A small image deblurring model, trained from scratch: 195000 training examples.
Rows from block 4 of a small image deblurring model, named by matrix and row number. Rows with one number belong to one channel. Each number is 128 + 24 x the weight over its row's rms, rounded and kept within 0 to 255. All counts start at 0. Numbers have three digits each.
After each channel's rows are labels from the 100 images, of 14848, where the channel reaches its highest value: "strongest on" is what is common among them. Only what is clearly more common there than usual is listed. The data: drawings of small networks of dots and links. In brackets: how many of the 100, against the usual share in percent.
# convs0: first 3x3 conv (model.mid.1.convs.0.weight, 384x384x3x3, each kernel summed), inputs 0-127
# convs1: second 3x3 conv (model.mid.1.convs.1.weight, 384x384x3x3, transposed, each kernel summed), outputs 0-127

convs0.131:064117143102143109142119130094112114159138137090122095090157145124112147159096152139121136142145123133098110120130132120137104114081089087147124122168125129073112147129132127121133152095120000169125173132141170159126146113139049051197130098119115146154097151136127132121128109116160104140103120100124142126121139150115100107131144151121130119109128115137126109120129122157102123137108
convs1.131:146145108106123138090163126134127124173109136147129102163091080161138109092142142136140123125112088126101141122134158148105151100150128158125136134162133140171133120171145147136180162137144119130075115079120098133115119130127126142127131131150138096117151089097152107135124156174086137138140117122090141126160146127123138155132098138107115133141109165088115108140154114141162113117160
strongest on: two groups (27 vs 11)

convs0.10:115142120125132158117106124146124155149111148122113115155142137127132171118115144123124160147157155126148145151120103133124080128067139094139108124123135140152205112132128128165142134106145116100072162121155137095121169136133091101141119140185110155101079124119127121120118107110176112122131117104145122119130088161108126123154137140122086154137114115120116143133066120174119137138128
convs1.10:155131096141114173137122128105097133090123144142124123115097147140112097117122098176105149108110129085120112150131136104121138138097117110169169126135142164110150111166127119123132158123133129129126114082106108137098138146145154108111104141098135131125153133128104118138113131154106138184166168133100113109123120085140122161126131165099144119169135153096127179145095137142118156038093
strongest on: chain (40 vs 11.1); loop (32 vs 11)

convs0.327:136099095128128134106110144143132131099134153128141126168151131136135117136127141119130154132123139109029141107140123145161108097134118098138118140085083107106120112049113135126151114160140097138147111125143129113142129133136118129115128130135098122078166170131135093123115101040098136138122136109131104120088128147144136113115135124143111151146097134128171101125103104152023105112124
convs1.327:138112149124129107112125125151108148114138104133097112147157143119167145107121112161137107154074162148152148118103118096107103112137102095118112144123122135126105144138159147138136136146166144088143138121197118142088100127148132175118110157089146143162130096143164164122105179152116140121143119138123111151152096169126139138110131146159131125108128123116090131095118168103167171163134
strongest on: loop (35 vs 11); chain (27 vs 11.1)

convs0.259:133130120140133091126138136139145118126129125073148139136096119129117118134040141088090141136132139131126125162121141152136133138123151136129081130145137128118100147142140128126109165095109113112094073139094142058108098128139093117168134137114145113133130131158147128145130111143120000122149125133119133102138121149124128114128101141141118132100133148148146119155135116154163134125122
convs1.259:089162116088127121134116164163099124147116119119089153149137109132129154109173101131194132112116121136139109132140129102134127142134132141138123150142131154144125137136165106144115108125119163147086169114118136109127171120155161123133160140106129100122168165137087141151149099074130193126117145133212153109134126133114121183155181150116120135124106151135134089119080094090110093103126
strongest on: red dots (25 vs 8.4)

convs0.77:108112119108121134136131128108115118120131118124119106096157130129150139142127130127089091113142147141022123141129141132116103147116113100134118134109184123119122174193104114131131137142131125125153104144108158112139146125128108148134130153127175127132193037118100158115128152110146109100109127137139129132126144141121123086124118129116118130136211140147120134140109168108061153120121
convs1.77:117141137111123120177128132123155148114150121143122143118150181153065094121164138155126137144100137139154132115109113159128123148166122134156114144176139126159088140074167164071169128146153139113138141118156116189112112127115112132165133148111155127156103150135185111086127121114090112119169116153097144134103161125135115111131142155132124106118085133122138127159112133152097073163110
strongest on: laid out on a circle (89 vs 49.7); chain (45 vs 11.1); loop (44 vs 11)

convs0.249:204161133159092140107124115100106138178128098132133166143158143147100137126151093133146129117120124103151162120141145118175133119114054117131111153118154124136111109119105137137136142149131151137149126124128133164093138113119113125108154137121118118144211137116129162145120138127096141152128154189108143098134106162118113145159114113170152138120130125109136104152118131112139147139102
convs1.249:128082145129135110129104105155136094147125132152167115148113145125125134157144133140099124113090138139152136168149125120130144153140078115129166106126141152101119166146120142115171129164113145102119194095081093141150123118147144094132131139083120127094103102130114136136147154153125109144112108112097165124112150107152131102118122183089140138124156097150144152117124152134119151110092
strongest on: complete (43 vs 11.4)

convs0.57:152096118137134151113127138114162137126148136148194140115121101107137135125141148118126116096129103139128142171148105128121139132129134106160118112119155116123152131125156194148138180111123113124142192192165137123134135116153116127098137149114185130113104147145173135137151143106120109117078111133132111107075156129120106150122096162133023137142131121154149120124112097119140122131127
convs1.57:111105118123141138129143110139085156133114160141102126126137112134146110153124132142141132127144100119119114134161087094120072118103109107123169134142109121163147135138142143146149130082120102070087150118071122151138117129133069109125146118107141129138117142124098155189171105144154096131130084134090106105093124105113159117131138085134152122138178150144164147136176131135172117149151
strongest on: chain (38 vs 11.1); loop (36 vs 11)

convs0.74:210143081145118181112112143124118123100080115159138155138144114132104119055180121121109137121097122129125088119128162114098143125092152133120117154148140112179082133143109139092112120110146092218098093131132124093137151114115133167146113098176123121150140108135101118112128107127120101138153135099140114119105160114143098131127053115128086120147136101136148109131134116132135122142128
convs1.74:103119154094145133157132115136146103108162140115131141143136160094159115164156095115151131117126118149130169139144149116169138125138141149105131116102146126110060133115162108146145119078110113099162124124117103071143155164168128167114098166119128159163114124158160134140133173136174118094076165129148138142126135151126164094153114150123135135155111138115149142147106199109156157113134
strongest on: wheel (26 vs 10.6)

convs0.237:132106124140147128092114164152128116135134136131106098163139129139119113130140113120117136121128124120022156112184114137112148128162149117120104119121149133124119065089116135086174125161136147103159129130135142118122111144115098118110142150139146150059143142121108096106132057041100127153129113160124142135154122146145122125140144137124123129141138234135136129148118114107047097122138
convs1.237:116117131120144142161129114148115128108129091107091143121112150129134077138132132120160126139090133135135143110115136100124104087126139110120116112153057126115092126183164166157128139146139200156117134102161102178117115141088142137123088133097129104141118087158158157076149167179128118131150111102125142132128136117140083136101123114138101108131103112142116094101118155108156142128082
strongest on: loop (35 vs 11); chain (31 vs 11.1)

convs0.193:134191118121132144127137128106106111148090121132124146117129135118120131141137122105126152133134106093133100099156125123129108125099170139132115127099094140138147105079131129088149139197137115131185127135116130121125134127128141127197128145127126143107170105108125104147121107096121121121128150139135117107121141136142131129133157154118128138109086077120075127132122097139067073128134
convs1.193:157138116115119136143134152102131128147162144122133114157140118169191114112115113138123117094167125154078112129131150159103117149134125139145120110123123102128164130153101134157113096131147141167081127151137174098151139116106142131125183107168107123132090118122110122179145122119150162116144123088122138114104072144125141150141115080176142104158143187131122141131126147116123149136161
strongest on: eight dots (49 vs 22.9); complete (36 vs 11.4)

convs0.196:116071161140097131168128133093099112105143132125134157141123119146150147143136113117148151115148102111111145117127147121131176102165152108128176117168161147090148155165126121138145136121118140100198134088122111111119125062149114129128115138094131153118155113133136086120136158145094128111121138107117112125113133114115105131101153126075109128093164165134162126148112124110156158133129
convs1.196:093119093158163098141100111161155159169178135146100085130115140129187130114131147143132141123128117112155135125162105133127119155087111154125108155081124138129080159104142131164143127145156065124105152173158145148128151176170152105113136158111143142097143133134118120094137114100156142135108158139120104114134154156114144103125163157148146114069115121159133147123133164133133143113139
strongest on: orange dots (31 vs 8.2)

convs0.300:151154108107115091119134146133123126114117116155106141099119125158120140140138137138132144125126129121175094129102108124104134140168156132123137097096153124132122151152137131128102110166143129105136144111119146121123170158135103135140139121136113138132138030112185106113115121068145104116121107152138125095096118125123125116144139129119108122107107097140107150130114144063091137144104
convs1.300:118094108133154099139139146136137128084129138114137195153112131141171144144129151104107078113081162135070147103158155163078119142125106133168117164138090174131105143155129127121112119159174146140125104161158071122135104071092150135119086126142122151097108118123078113153139176145136099129117161123113177098157127144104123109097103133165129148112152131132130170156139156128114174127113
strongest on: ladder (27 vs 10.9)

convs0.119:107162132146132110120130129141085115176166117141118113111113142126115131135106120147072086140100134108096159147148137106145161155131078111096105158142144115107112157129149122125136103188113114165183129115125143122117090132119106098127139162138133118141152118130129118110119105107127135065126127147112114158113187143132127131087061119146091098137122091124143157147123126158159108116120
convs1.119:133147145128126188148116115137162118145138113142123123139131128088122147149163103108139177157199122141130101104145118129134134124087126103111155112108142127124098149146141118144096140138141074072117156185098134155153156159147103134155142119154141139131101133115119175138136141158104109166125134106139152107091068106132144140128164124126148119140119122161128102102127158175182176110131
strongest on: complete (28 vs 11.4)

convs0.93:090145134154129116153107135139133109112114157105121135132171120151133135148142119101124154132115145142083134136122098103131123105063131121135132158177141142141127175106107145114118120094159192087120104120129173123155140135136106118170164107128117137145113137126086131101117143127139153132115135118129143139155110145136097035095105122085132145149116129134126121158079076116124165114123
convs1.93:147147159117119118122197118084164117134105132107136128114101142131133114097139091134129131175102114113116153079121169128125153118107067165133135158122120148130113107097105168074149108150119099200139112120111153149094130144112123118110145113147087118116153104149118118174096114159160110145130120155102122138070134112109140149113120136187156160100117094081140137129099160164121102122118
strongest on: two groups (48 vs 11); five dots (47 vs 17.8)

convs0.152:142152113171125121135087164145130089113125138107117196133144116126124117139126164189134158098146147138234137164111114150119129107130135167135149138099151105199121104153126118155170115148115121144127143138134105124117127121098130133113135127074129115112160100121107149112134139108142115107117117108149106145121092131110114147134135106144148131148158130154135131141118129130151121115102
convs1.152:077127130133111100144158140133117163130135101121096146130127139139113184079098164139169108164150119158122113144137112134121121105113153131146097116151174118087111145101130098129116115123115139142108145124150104148080122158141132156143137175138131124112110121100130119105106174144161121105137144097155132122197173123098125111143102092094101140095152154145101107131083111119102123137128
strongest on: ladder (28 vs 10.9)

convs0.163:090110163124126113101124133130129115165175102129121095097136110121123108115155135129176117123166129141061130154157124127118148154113105160132132120113150131136110202179121145139130128116145067140096126155165132126121093116156128127095160132130121119139187068118127151143103102129172157118102136135102148110141106145127130120117135144173137141151141109129043127120124102153149117151129
convs1.163:164088153122164128089133150127121140092105129147103168109172159102138120134132105089126105121112101146081136144124168132147131151118111104151141142141107129111135099131116111132137105152165163129109097132120124178132153121130145155134126145130126125112120078106136082151141157113092101140084125085153147130152125155124124111120118115061157079163108128129187111170136138115111124130094
strongest on: two groups (27 vs 11)

convs0.96:167125144096135152131097131135133105111142132153123101131138131098108118121113128149144154102112136159174130114151124138104114112153209118136115139110086119083126134125127117142111132157145186122184123125132127108113093097136125088157152146121127152115172102144101078133141107103105075134147116157155135130137134121130138129101119111110115145125130115148067150179131125091105100145156
convs1.96:105101151160123135105152143121104121160179163135144163144151136110151148084178112119130112157122146122106136156125124139173124133113106171127161139159123149174132135103122108126107104123132094158083188092108160160144144161155118126100134113131128109104125126137169130129149157154176130145122147126085144142093109134179115108153141171160130135137142117159111103097096115149118123142169
strongest on: eight dots (46 vs 22.9); complete (42 vs 11.4)

convs0.50:125061120141118117139126144133125157111118130124143094156115123129114126124112165127123145100131084119078169138122123155140142134094103128124115146106068126132119115087128137119155109141149134132170137106122114121130103120140118131087127155133120134108141194143111139105119088070116137099114151135124132133121148129114122102130110127109128116123081091132141093117113131149025086125110
convs1.50:121117151147124130093120138182113158109153130140094136081146141168101117119144108133116132133105113132060164103110139141136124118113092112167112139106163151128092146113135110147130126141180139110109126099140123142118216116137150144092095111154146137168101114124143130120146129145095133134120073130135130131118175151142104100158136112126124095132123100148185118157140130118170181135135
strongest on: five dots (41 vs 17.8)

convs0.261:068085148101123115134146122102102112145126129188114119119121127102141118108118117144160095146112122144080152143144119125148186138136000095134091111109131147171126132107133121125149144163119164124194162113124150108134141142129094109126094129095109131123117160109108151125127140115131145133122114109093085097143140108130129183129107110083117136092137097105128120121113116124114090108119
convs1.261:144146129125126123132090125109137146090148148099182155122126153158110158133131151115119134117136117120148088115115186130108161150132131155148109145106100110094131178166139150104101087144141030122157141163176132174147135135098145144163133133192159120115104141118142160126114108141121122097154129138153119119144088149145145100149152053181114144113122111112125141143134132148140103144155
strongest on: pink dots (27 vs 8.1); white dots (26 vs 9)

convs0.309:097152147127111129146202114116145109153086126118122091097165135144131094137123121097121116083135118139087125122131139121127094116154153130110157135166121091161083130113116107135140148135133108102094160155126143111128148138119145162139135119150129125076115147129122157110141152131138081127086124134098149126145143133134085140142103119128115133157109142134093136148120115130115141105130
convs1.309:162119123142087133120132101155120120145124118111127136120093064150119131116153112110112142129157125108135169121127145172141156132105138118130144144058135126154169120100119132108131115100133173187097109111116142072130108151148092116091145117163109143138164146104134110168093109165116120158178129134123110141140096090133095130112149150174119141135138097073116146133148127133143099141145
strongest on: two groups (28 vs 11)

convs0.15:109109124118117131112102130107139089093111114130119126085124160127124133127103114140110152133139120091080120109134095158137115104110130115109114119103087126142151087050129112104118122141134124126113129147130129122140129133133122129137159136127117139084126097126120093128133098075119120151121119160137119141103140146132122095129119132116131123126077097144214112120128104161054068121139
convs1.15:124103155118163131107139100105096124086147088122100103100145119150137133083151142104163081102095131141095153126171178106141106079165095149138131131122131132109102160196160131116146095143139150098091121134158130072102074118118160157141085119116124140114108089126138142125113119162124115178151151151160127114144091119142126141114159125153120129168167075143146160097115160159169138167115
strongest on: five dots (40 vs 17.8); loop (32 vs 11)

convs0.111:131144117107135114129144076151135093118161132129113112120140130146143099112116094096127127069144106110157125097108147119127135112154180109123130154169135105154129138123108109142080098089134151087115166117149161150118152163106161108121171124078106111075124089143058122107113127147117103137141078083131129119100128151104110111134127095143084122154150089112127129135111138127121162152119
convs1.111:134103157121136189097107096131109123136101151155147124106074151130088147154109148117154142142118102135136123100134056101141101120154089134132132138169105109084102097126196140145137174134091161107145117086120134100093141132143158070120116137127102144120163137119174130143146130059139113149129122160105105117126129151143121125088102182078132111134115137174134116121138093177162114180140
strongest on: star (28 vs 11.3)

convs0.238:137096158134107135116102096117139129130118148120110130137143139145160131132107147110112139130130121149096124128111147138145127112092094121147143168124132128172150131113096138081138120126130055113183097093103158111144128124119155169147105105154110151167139115119115146120141143132114111111061132144126130130112160130163130085126110108100130115130101074155148134127110111181124119133128
convs1.238:118132118082120167118108117118163119108181112097151110109123090152072110110133134090102152142106132141136095131104075139129144143162122114113116139123136129158108165097106144096154116043138182164118163135097098092154105116113129105116180112142120108095157167144106121149123089117105125139161110142127152109136089124131087076137127134169157159133162145121150132152119117135137151111130
strongest on: two groups (48 vs 11)

convs0.117:088102142129133159114118143137138125115116124134123143130142119133061126135092118107153162123141134129165149127134133119117145121162124131120115129132151146113124122128142136134127143000120133117150083145146121147112112128127111119023122135125118097133139120120146122141141120157101132136131172124121122146140131141137110108129128133095107133145136159105137129123120140109162118142148
convs1.117:143161139127132108147129123106110128186109090141136137144125138113127123085153147134120100101109141170112135098135146119163146123109162148162130137101095091103143110111123109136108075166119091147123162180177144148149135128150100143182096106126129142156061154144155098088168111108146147121132125129136101142138130161092164138126144129174133123097120155143114115111113123089154148147120
strongest on: orange dots (30 vs 8.2)

convs0.64:142100107138103111149097077164089120145173123124106119135142136127129152114168095123086131053146132124151110073108155148099128120132137097141097127171128095117128113165118106128121123098100135098133120117130139095133142123098137108128132079100110109141113164088048140098143147123090101124116120110149127082088142084094133130072111098121081123128126118140063118116103103112131121090106
convs1.64:142144143158102127154132135140157149162088133132096144124072152147130087154106119133159139125160105114128140096152098054154131121156081121140138166170135097143120155138136120103146154167130163139124105079111069142134118089121112083106116125134094133136150121133120145148127139095097142120143145122129137116141118116152144128134120121121145091079148101171104085132099099153142142130085
strongest on: chain (38 vs 11.1); loop (29 vs 11)

convs0.204:126114087114121133122156130128122135144129123125116146110152127131063127134130102135113107112093113130115139110124118140153121108129090100107136115146100109087116121142174152127098132165151000172134125122147132113136118147126097078149146150145126118137132132126125123120136106117108138119144127122129163107130131126149117119136122132120129124137122122119130138148118117149109133111131
convs1.204:116149169116134152106176128138154139172143112086116110156136094151140127140146139116142118136138147149116146140104190125085113173174200141128149111123192119169170117126101152115167123124134124113112119106139099138117101132114136137120143156166138144136138111129137162162127140131110135122129157122135114154121123089125114150127058114078141131155155176130149121119153121117175135132133
strongest on: complete (31 vs 11.4)

convs0.378:119116116110148127107127117129053155146192129139090111126121147095121143139148114087115133133122109133138139124142164098134125146158152062133134088121134165135102148110144164126106124107133138057127124158198141053090107119107107107139111151156137113142136121141107124174127106115104101125122118143119118117120120141116143100117123126133121110127139122131111160119093129110144117150153
convs1.378:164162155141126133077109124118094136088101121166131142115113113146127125113102160108115114133126124121138132128141078151140124146134102175107069157159073102162176116146114112124142134145100165178131160101117147111150109076138166115145131067102117133152173138141133101061117124121097188110168115143150148111120130097149071107134158111155107129121094153149165099128125105129128102102144
strongest on: chain (38 vs 11.1); loop (35 vs 11)

convs0.141:143152138124140127147101124111178138136090139130230120116099133141136112126119138135139131089156142142154159119155033167110129121143132128127145132107125069134088105148108176140140165151104140103135117104131118116159169128141133161154137072128138150169144138103115120164145117139125148145127133145101169153134128145110135168131139119136090120103117096134098111140151128138153107113094
convs1.141:182152167084109137157143150133197137094087112136152176114129147106131131123130155150153135104152092135157126146120147168125140118141128134144097134160090081121150180104113073155134115120126129111116138157175146168129155125073137132119123171122122132146125071144078161106119117158141160163132101133126105073088111152130110135185137123135121147100132163121099143107107136128113109112107
strongest on: loop (28 vs 11)

convs0.33:183122115130107125123100142133130107113119142156128139140147132136108132113109129092126148124129156116140131137156106153113120109147101155129103135120120150072103122139130146132142125095107182155176067124122124100145126141136125146130123123148136136153191102112125151149108100150139121145135157108138106130161099151120141143122134121121138151108095102111137157159156146140147127116137
convs1.33:077094151121116160173126126123105098141178136166153133113090145086133123132172148145130155117121164105119137123149145107148118106115109121148153094132122128157131149108143140133124145134115068093135144139143131090166153162148106136103103150128123118138088131143115112112200137159119111183076138139098151141099130112174127109151150137128108116128157128174151138129155149167138127113135
strongest on: complete (55 vs 11.4); nine dots (37 vs 17.7)

convs0.174:192112123111097143131100106134122110157114147154138140126173112131169114117168134128124140144119110114063125124130123118103101117107156127143167131144124116014151117141123132113114106182149255115148127119138145110127131113144066093166148136093134130149149109145083144125126152125120097114086137098172100121126110143125131092127102102064125130142137121115139146123120120113122137145135
convs1.174:113163105130109081152144087092131124146146137172117118129058155137111147120146111149134125119134120099118147103169165129202120138111066193134115140145118153165107158111143150119063099105133092161163140121134109131164113123135084173094126128159109128138112156123141122121119135149160162158105134142094097134117123129106115132131116156196125166109084140136135104119103168146151097139164
strongest on: two groups (31 vs 11)

convs0.69:137176111155126145157101132111135141156131120163122143124122120152138128136128127100118144122136120088116097123140138133110115141117131099150148126141105142144131105113129130121132131141141100152148146135121127149108133135117135107194116122134124127069112084119163122124119098093095093137121143127132128135136121146106144128132146128116129118138101096136102095112115102092056085146133
convs1.69:174109105154132137097111161151132175106108134107145135148138142209195154138120124134127111115115097125134135143123110104099144157118153118101121087106144142110156126125103112175157090140124154142129089136113158116135128142145160148079126150139133110124144115142072159185156151109114131128166132101171093143128107148134146129100121081178143100152138129131124145114150142134130181106130
strongest on: complete (28 vs 11.4); red dots (25 vs 8.4)

convs0.311:168139132128127158128099137136089105095128144150110117151125121134055111113128124137140128123121131125153131131115110114158158118121154099108142153172166125117090148149132143112109118121135219118116092111122131154134120119140102106081127130141125129110144166157136093118139116142150108145147156134147106151130114133105140081124118116112135148135134153137142123115102160137141124133143
convs1.311:068146124136175126154160116153092125147152166167118109133115157099158151161128100138112141122140137121125150133149150144189142103101090134127143126115122173160106104097131148133130166127162063111149132128114170141121095128170156135117138148096137129121165101164137115140134172118123122127093113141089135140116105149140135139131089151136155140098107118119131131165112143135130103116097
strongest on: complete (29 vs 11.4)

convs0.181:097146088123131141112126106112137110184090115108105117143115132155104145143117101154128148107152151133162148147131124135127122154097158118147098123130138147043146105133119135150183121145126153087134141136142154157098120140124130086139114129132117083130116120105132142123140120139093097124102118165115107151120196142131128154081147114171158140121131104128123143160109128113133150134143
convs1.181:111112109157147178104103115119143139147151124110188150134116139090146153161189172126125168154115140098175136157109148123141122121143145119123161104131138140143082167134151118158095117122117175075131110155131084095146127137151140156139167133107128114116143130114095148156113135124128105163117143100167149112139098145125160128119127137085155135153140117134139134106096138144104122153124
strongest on: complete (33 vs 11.4)

convs0.326:113122091150135139131133121116146134106133120110132111137093134140129146142128129100069116139158099119015105108116130104191082124145152144138151135141145152126111174128119110140155140123139128130139115137126136101126138127126122147160138143141152134100118133084104080120132047081102130141138132147115132130138142145106112122131129103150118131121145117127148126152124090154042178132117
convs1.326:153094161161125145115121121150161141145122096158072167121141127118134130087125136190114144136105162137148174135130140129095107113181122129161086158123157126090100159139167149065136129159167142126119122110181132113096138102136123149100113105117125117132147085143140165116102123144165150102136122106158114109114138129132134106140108151142112158169106094164095081129100179114193110181112
strongest on: laid out on a circle (95 vs 49.7); loop (52 vs 11); chain (41 vs 11.1); dots: five (39 vs 17.8)

convs0.313:102139107156126144120134109130152129152138110063137133101139117131044099155123118167125104121120124130124097128132122099124141134152048136155116145128126098143148131129136141109174139107140119148137157149112158125139135142115227108153146135129114098125099134124131141117123155126133150132138117174123140134102157121114121153123196153106135107162103118125106124146187112143139133141159
convs1.313:129159186110157128123101118099124129123138192105143103096128153165135173087142163101132172155121123148154123121122131167160138139095147085104146110147142133140153166114128119144107131084171114042087104158136111148140164139145098139099170156153147112130152067154150146154112158108141076130152134116145141152156125154113159104101108127120154118103136076161063158137119154142131165149108
strongest on: orange dots (27 vs 8.2)